From a checkpoint of a small model that predicts nearness at each pixel: norm batchnorm, 195000 training examples.
Rows from block 2, named by matrix and row number. Each number is 500 + 25 x the weight over its row's rms, rounded and kept within 0 to 999. All counts start at 0. Numbers have three digits each. After the name is the row's rms in percent of the matrix's.
# conv: 3x3 conv (model.enc.2.0.conv.weight, 256x256x3x3), inputs 220-230, a 3x3 kernel for each
conv.163 105:498491522521463492503523493530499500497443494501530501509476494490440481486544479517456478497498523491453475492516512541482484498521489450502491505515520500502532517521480513550497523546474489501494534471471457577522531489453521533482474463548502508534522482478497499508479509485461519479466503528
conv.164 112:492487479489549530510430504504480449482590472505486454488466502496562551496477511512488519467561499511519468488489505524562491500477509494531504531427475518495485493486492503526470530525473496532484502512450519468474500508514500452467513510520485504466495442507506524546482530512519478495487557476
conv.165 095:484525471501507491538467468501534490501527456502458468510536502484473508488513491497476499522481462494526494499504489556514531497549519474522492490505466517508545488453487518479571481508517496550491477434541507487498510479499511502485504510486510491485504530510521471513546483514523482477489434520
conv.166 102:506514552540557484494535503544520442500536511501569517462484502484510481451475489525474495545524510494509532483502506540515500513467520485492504454500513489487461523456491470493499494486502504499516497555500473489478498505481520512489521514506482515544487479512485529505491493528516506531505492521
conv.167 100:539511528514521531516478516503508503483454460502509478482487469499494513515512525527501517531467517491477545511490487485486459526532507515537498508518494515483469508503530483538442462529514496512488521524523487505519536544504516507556531515491511483485496518484484517464493559537500519498506481481
conv.168 091:513476523514547534501531505492491464529461515487497515526513476520539511491540564458472542496544535469495488483509462484430452490456493493507532564504500495465464523484478513490523515489484496471482467494494511499442512481509489470518495491473478513500501491562493517552498486435483441489460509491
conv.169 099:478486482454495495478530515522500499490499491470517489549494442491501477548499505463462466508494537504521496542511553543476516510461484519445509530511506468528448523508538500503473537502529508485526488483516518467485508509508522493488525558516517518522502507508505508513503503469514569515494506520
conv.170 105:477511483520576488541475463473511492508506467527513469507501472474513497513477503481496497487503515492480530500523483453461479501490507484491495455464487504541495486519505529575463526482516507533493512486504529497494491482477527507487493463511501465492524507487473512512513501512504468522507508524
conv.171 100:481478529503471494493523525550488502506443539496552484470546522516475506485522537505499501485516544508446491492519535442480503514483541505498531475521462524526482503501471496477526501484506492441494516482511513516531537540509505528534456484502484520544510516542515464504482499463527493467485477466
conv.172 103:534530519505529514459476497466518474546513499472499516506524512462539481504483507517509524549472505501543471519508481559546474492509522511493540493418515518484488495513510524480493520491528510506517511522459511504443465539525481500482504472519524502519526477504511518552495495496470515494467530527
conv.173 092:486494491498472478508490507523486496490479559494517493474507463518495541488516505499484468537518534495501536480525538489451480470494479524471516499508525464493549529549506508548507457534481494482505430479483488451472529495487491457489526444483524504493478487479523465506482514448518504505502521517
conv.174 099:521494494507523505493488480494480509505522480490512489534514462474444515484528466478455489528457444497497488504521492471462507521491500496489504474454523455515485505495488514507493482465517512510499507504470480530496515506501483535458517517493524508498540533445500530519511512498489478488486529471
conv.175 104:477485508516520471481514504510522530500496488501468485539522497491526510528531513519506536502478477467524485513456471480507499485484520512500556488496503486469475460473483493473509505492489484482532508511518470496545469507519540482493472490497494470480513550472505538514508498496481492538530518498
conv.176 095:483477488497520567483472477503501528507510459519455464511502482509476529527494500516516509507499493532555535488479492472489513501526516496528499486527483468502507510524494477488555520499522505504516505525476467485505518519483523557529524489475499513466512508538510505465499516474494479545458530550
conv.177 101:506478492517557487491467457521514511517536456520511538512494478498527542537499525511515507506444474503471520514509475503487526496476488489520441478472488516494521521545535489519511527516491519502513492510509470442491448499477545481457526550518514543486505521448501419525505543501518527499494483504
conv.178 107:492517495457516471500493532507538464503509539490491518483553465501466503530503459510482486541515473498504501512512448515511512450467493520512490524491457512502500445504518461521544506483514467539549487545513424502517498494477513495482542534489512499506478490497500546500494479515482473511488469489
conv.179 097:509489481455471501501497513480498495490520469479508481519525503492468512449534487478476514515511524505553508493518485509450492498520481476482530510495494481476470498566505511507482534509506498456503492499473496507487485530562511547520485523467501532496530479472500519509500501515448487484490491531
conv.180 099:497509496554523543532562536468454514508455478499488510515502540510487539494509511491524533541468515538495498456490459471496467526487502480492456510502497479493508466462513474488491464495498529476514512486467497513497498552496521471504506494515506520488513554506536521537546471554512485487549449473
conv.181 093:511504518532498485496495514464470471493463531526456493461515503520446501478564473554498521510510530542464485471494495468431510509496475511511509474548506501498535480461518499509450497485489484472480499485512478513432506476500474507491476510510478478518495519493470475518484507484497501489504538491
conv.182 094:512494520475491488510516517489492511466508492494436495494478478534524526495488506498491539501519524524532467517461494526486488452475535493529470482516507525538506513484485456476466475474486500513453537499516521471523493561481491505487480535458503542501577458487511492459519524505529534492524496482
conv.183 099:499460498494471491517548460511464464506545520483444484505487506502523469540507503510482481477524526484459481502501518498491515496506451469497490531525453480506560516514537472480494514521519516498568485464484502468489486494521531535478516525491503528506492547537465497479482529515489486473505476485
conv.184 104:520507473505469443504502494516468524533521419523477454533519478486505553495479547510522483492503472479486475488499498452573459509552527488512488478476474521517499512492491467535479505512486467514518498565490478458493502474499488488496499515463471521499474539465527532487474511494517493444502452528
conv.185 107:479538529477448547481535514482545475477547491521499504497472478537453527484522507508534516501526476510493495509494520476467507510500483505535448501527490523509483540513528490486467493473537508477506518462523480482496513489506484561487520520514490452504484469521467489489480455541460495521505526490
conv.186 101:508484471508491457540504503527524502487501524476502476506478474512511510523539483529460466477477505498518485490498497478505555526521495498498496482486516485515487494479481510492488511461522523474475492481518484456534514482453509473531484493522538510490522515488498521484518491503471505539533490501
conv.187 095:457476537474507472486516482522539488495491487485533453520500495467468504478519553507520551522492453501481503526521532524518539526481490513467533508516496475514532503504534467505482519482464535515504510528504471445464514525517523474483522524501479496479485530544493495482489502451481522493471508472
conv.188 092:498491516487493495483456502487513480491508521521476503485497468498440491517511513448508520491497462533476490517510530481499524527525492459507470531535507478533519506527515517469447502483499477516511480477553504474474503493518529485538525487523527510480474485495477465470493507517480524491495470494
conv.189 099:481469478487501520500485474521501473494419453473465503506519492513525538516489470503473499493469516497518551502554542508482477479467463522518483494467532507490492516476490520463571515513510504510505518443520485474503500548465510536474523467489496485488503510518499540495511495490464469492497505533
conv.190 099:512488474523489491514486488499491512505460472479523496511519478503484477503513527500498507544439476552518463480490462486477487542465458479496478541492513518480492495447487500501521500515507497514504491479515484496460521493514484471473447472510481507481535528490517514454472541537514507503525524497
conv.191 091:493508510521546519474492515449479477489493499516509526502501486499499539526513542510484457518520459522498499506451554486502448526547501487471484531497469507458504486491516480530511477442531480512489524525516470516510492534490518508497488511516532526458479506510534509516514449500444513518501492522
conv.192 107:525492491489481529516480501476459486525476514523490502503500541503497486510512500523500463484585552479510508464500479459453515479456492471535527477540580522556507505496517501538499458458499515518493467513488495484512522479539534516531511502522479522508479491552473485485485495505528508523505525486
conv.193 093:507522476515558486516525477513516523473569459505540534513479507488456468507487477500513516526534479535534522532534523522483485535526490515490495473490501486500530484542493521538479485486529485487488524513467519502491520488488494445503458522525491491515545506528509498513508491458475488503490499547
conv.194 105:490557508528490503511496489484535482500464465504519499503525544488488559492476517531527518479467518516499506501485498487480505491452479556486468529511482509523500479521513448575470512475518492542474444529502478520514507555526481482505511506508502533477495525521476499495528525475522545457505514511
conv.195 105:514525490513461416506487484541437463530485502540511522490550495528480472531477497487492462471514497477485471483499521511460485466450512476524533501464510513502502521455481488480459512505510522483524498542496518498518527510476493492469543485516485522523480493498506503493510477464541502479485524554
conv.196 104:473502482430539537525502499512499519493510492500507518502495514520525498501468519533531551483502506486527502469487491483528530488520498513510509492536529518471502516505501525468505479485484472509532498512467518522489498492511492529492519511485517534467509475495514496476494527491500515498484502477
conv.197 095:550543494479508503472453454515474534437452477494471523501523499521502521527530461466482508540496446500478482474497503473515494522501496500515517458544504499544508478463479487516516530506513519486508481483515485535483473520523516509539522537550473479516521521507518480515500512515526482483462503496
conv.198 092:483489451466455486498423504512488478519529531506511526478477472488499463455496493510536536525531504502536516528528507504514519500505508490507544501467470478480510503514519522504547524565519569520528515548520507495538529503486497494520482500508504511492516487459482537489503545526520492570525493527
conv.199 098:482520494535534540470545473477472481481530449517461519470490469481535467483473536503498519538492491523538520536522493533495529550511472511492514556443521472528514524494505490521461530523523559472534460558526482517488511542512456512458476533491475485483508544515470538505520528528463528503537495477
conv.200 093:462507489512498496534497470493468535500526482498493494482488515549493498458504488519517495476511537449486530458499481458492472516472500462509522508518541467552547490494455465487477447498480520503513487474503461525501466492532510516516522487529490518530504471508501439500508527480515478502535499504
conv.201 098:480453468565544480484467498474546515471503481466501509485500530498434482474485536518520484523525527531494540487490513519584500483499495529472468471508480483515475530557514478506492499495495478496498507496495506538499530527540511522534506536516448561484520499482499465511495521488519522510518548524
conv.202 099:484482480526486470508481488479548457519521494523461496510503453515499490515559474479498477504490540515505532515516516506494489501526514498466496499510536456501567467488478470457478494520451513490478522528481533545476475474488492483520459474469480499494485515512479497456508493511497483483479503514
conv.203 103:474489505469518549504501519490507542478489515474550471499474491490543558495484472497478467483511538505505484520506535453522504535519463509473496529522485532456496523522482509477498479487520516494504494487548476531503490493468474537478493493512529491492474586478500500511525525493515488458495495481
conv.204 104:492502520483536514495503539484518488442497498494479505558533506547512494531465499500486519494445510496512522529520531519505468478514511503535476480523505502525510522504528513505480487471483485496514459529506512529494564478479458516502499477498540501511480505489518484502476461481512425514516445514
conv.205 106:469509498493526542501503515504474433472486477504525465529529470473586481470510481493498471469475539477507492504507478447477512493583501512489515480483507478510516487506500473535495523508480498485503452583496467503496484484457490582479498519507480525494505480493557508507501500502495495503517529504
conv.206 104:456483509465449551480510518545529506521436504511457498481529496530500511506537501472496522529494559485504519490505525502462577479517506493525489494470505490417469484497484499476475514496479438514462497495530463529503476501500473532447485508495510506528515504490504493547536477521502528505491533550
conv.207 089:482475511525482496494477547497485515555466517497450551511507524506518491507526507514486498510461484490481526489513498460526518520513497525478515514555508451484511513528508493497498482486495479483514469422489488500501489529495537497505492469477521494503513524518517468505502515480497481509489536499
conv.208 097:524496505499468437498507496514465522523532475499497481481517491485519441514494501500468496503462503511526524499528508555515509526495461493517523544493560520488508493513529535492531463523519488491515491522471486504464494533505507478531489488471496500489510515502522472506466510500488444488513504549
conv.209 095:528493534486465498513486464496506487524525518457512438492465477469525468501482496505528496507497547492504529520537518496501456509544526491513520509506487493513513473541481487495519478490509477484490507537481493491485542484501504523507476465504465465513502529531474481532478505522524495526501487462
conv.210 097:527542514507533488504516483498506483518513484499499479495538544505460505489509543481511497488534523510537536539510510482501547493493481517472502496493532489502487522523515529526532483478505499472476482454523483503514485488547528515505477498467502477495507482483486512552457476465493519488495493467
conv.211 102:513531455473460492450468514501506539510507536507486485485465486488485517557502521544473492512494518497499494548525485533510534518513495490464506441472448510504525502526529487494553489500543531492515492494462449496516498479499480498532481506518522564492540491464501505473500458497507512503499489466
conv.212 105:519509476508460476491499512528484485500473470501494529515488479504505467494513495501485472502535480489496508517465514496485518503506501514489505517469494532509491486521531484565501503482483512492514533526453481514485511497499475545506473519534508461471519496523523503486475510507477444551473476486
conv.213 101:482477492498521498538485500508516455485475497536466496533541519522489481509496498490450532530484451500532514481533518479489511451492479556456509515529475481492470510498504520516475527513506476418518476485453511513471519503505480503481509505511498541499488523512509483510501502477518472543470447488
conv.214 096:538492489523513484499512489545497500523433526509505504505516510485503497496516502527552525523522479491449493504437491472490457460491500484488518464555547503504475515517496509415504543545491530468493495500475474498505502492537529529510502503468531498531467492522525509509494528480433486508477530484
conv.215 101:491529497509507431501551500520473534480515473504519469528509529510523492514479488468492488507574504529545470462501517513514499502494504494493510522482466450508513448508508449422544443500551484496509503537452475519473481524546513511516535480461503497498537552492517542516502477498497517540521462482
conv.216 097:479512490513525515457477582496499509515490496489528492503501509507497500528482473488503508452541482500505472478516528498484495506483467489519516500543490498487520494463516486514486496486444477513500472492503489502476487513513542487476475501498518520509535566508478484522488511493528514488543516445
conv.217 096:512541440451481506500490490537457506530499498484502528437473502455509505526478483498463542497551494473530539478516492516505538486536484481526473499490489514508517505480502510492511503475503477508548489516483496503496470516539495502450512487511474498489474506491526505472501519507481559501509494532
conv.218 104:505520490552486496517484484525495477490523487512462485532517513491511515523560567514510490528544450470535494488488499503515492489549488513484525493520466483503473484455482520560497511503507457487500481513498531485526535515507483486477484486451457505487463552538452446501498484479506476534495481474
conv.219 081:518534516527527499545510519490473483496509456517495517534504495510552563502509491489471474521495490512514493514473498501467480484413500519479503522469480496523492512511512473494500485454510497509503490448510457493483512532483504489489520557455541509533494520481475480481469466503497516482511472492
conv.220 095:501520515494539531501474525478494455506489502472496545522493500506490473513485478500493492471501516522482502490481504503513543504491555479472503511476512492475490459483499498515476510550468486516503465507512468522531497520459472476497436520503510498445484516444466510498510476567505497499547526506
conv.221 102:521500489503522500513496540468552528510516545523521486475500462455496497472479491502462522479522561507509499536548521508485504500478489536543537550474459498511528474465541467495466522502497506509508488489497475462442512497498508466530470509525495483500474445544486497473490495496466470461494512513
conv.222 103:457505519509546466500467522484552484533563502476494478491515510493479554488460505507529483540484441515504521518485511505519463492514489466493513495499467480526476514528527492503495507477499524470458484524540506483561482489527541549547527489499506526513505500503449548461530484499491474539535518510
conv.223 095:509504481488561496494495465510517496474506461516511507528473492514512535516518540493495502490503529496483518471508470509487491483446514521499506477493532475477528522474519496536572515510507502516494526528543481485523472515528472496493427495511520509499517538518477516545497507453487490491492503502
conv.224 102:516504531510509540487490516483485480480529452490490531501507502483512525514480533506437480481502510509501503498516536489493526508475519505501485457479474472514519512535508536516511477524520545503514533500467493526509477516532530474459503493477524540556547515586508493507490503511503491479519463501
conv.225 104:487497501499430520505531480535518490519505522444500483505567505536458499518476453520508493510542497513455488488501500484529480501443506500483518557558524501504499498539480523478494514509545452444502491499518505507493515552513515452476526482481494539477521443536534513491490477487519542501491464518
conv.226 102:510458517475535488481527491511550522475501513490485535505486513492511483466483493511506505482590504462473494468493504474551540509499496501534458533480507497502511495527499487551495467499508501486506519498492494480487517504477483500506506524530535520492489472534475457532531525495474538470501515495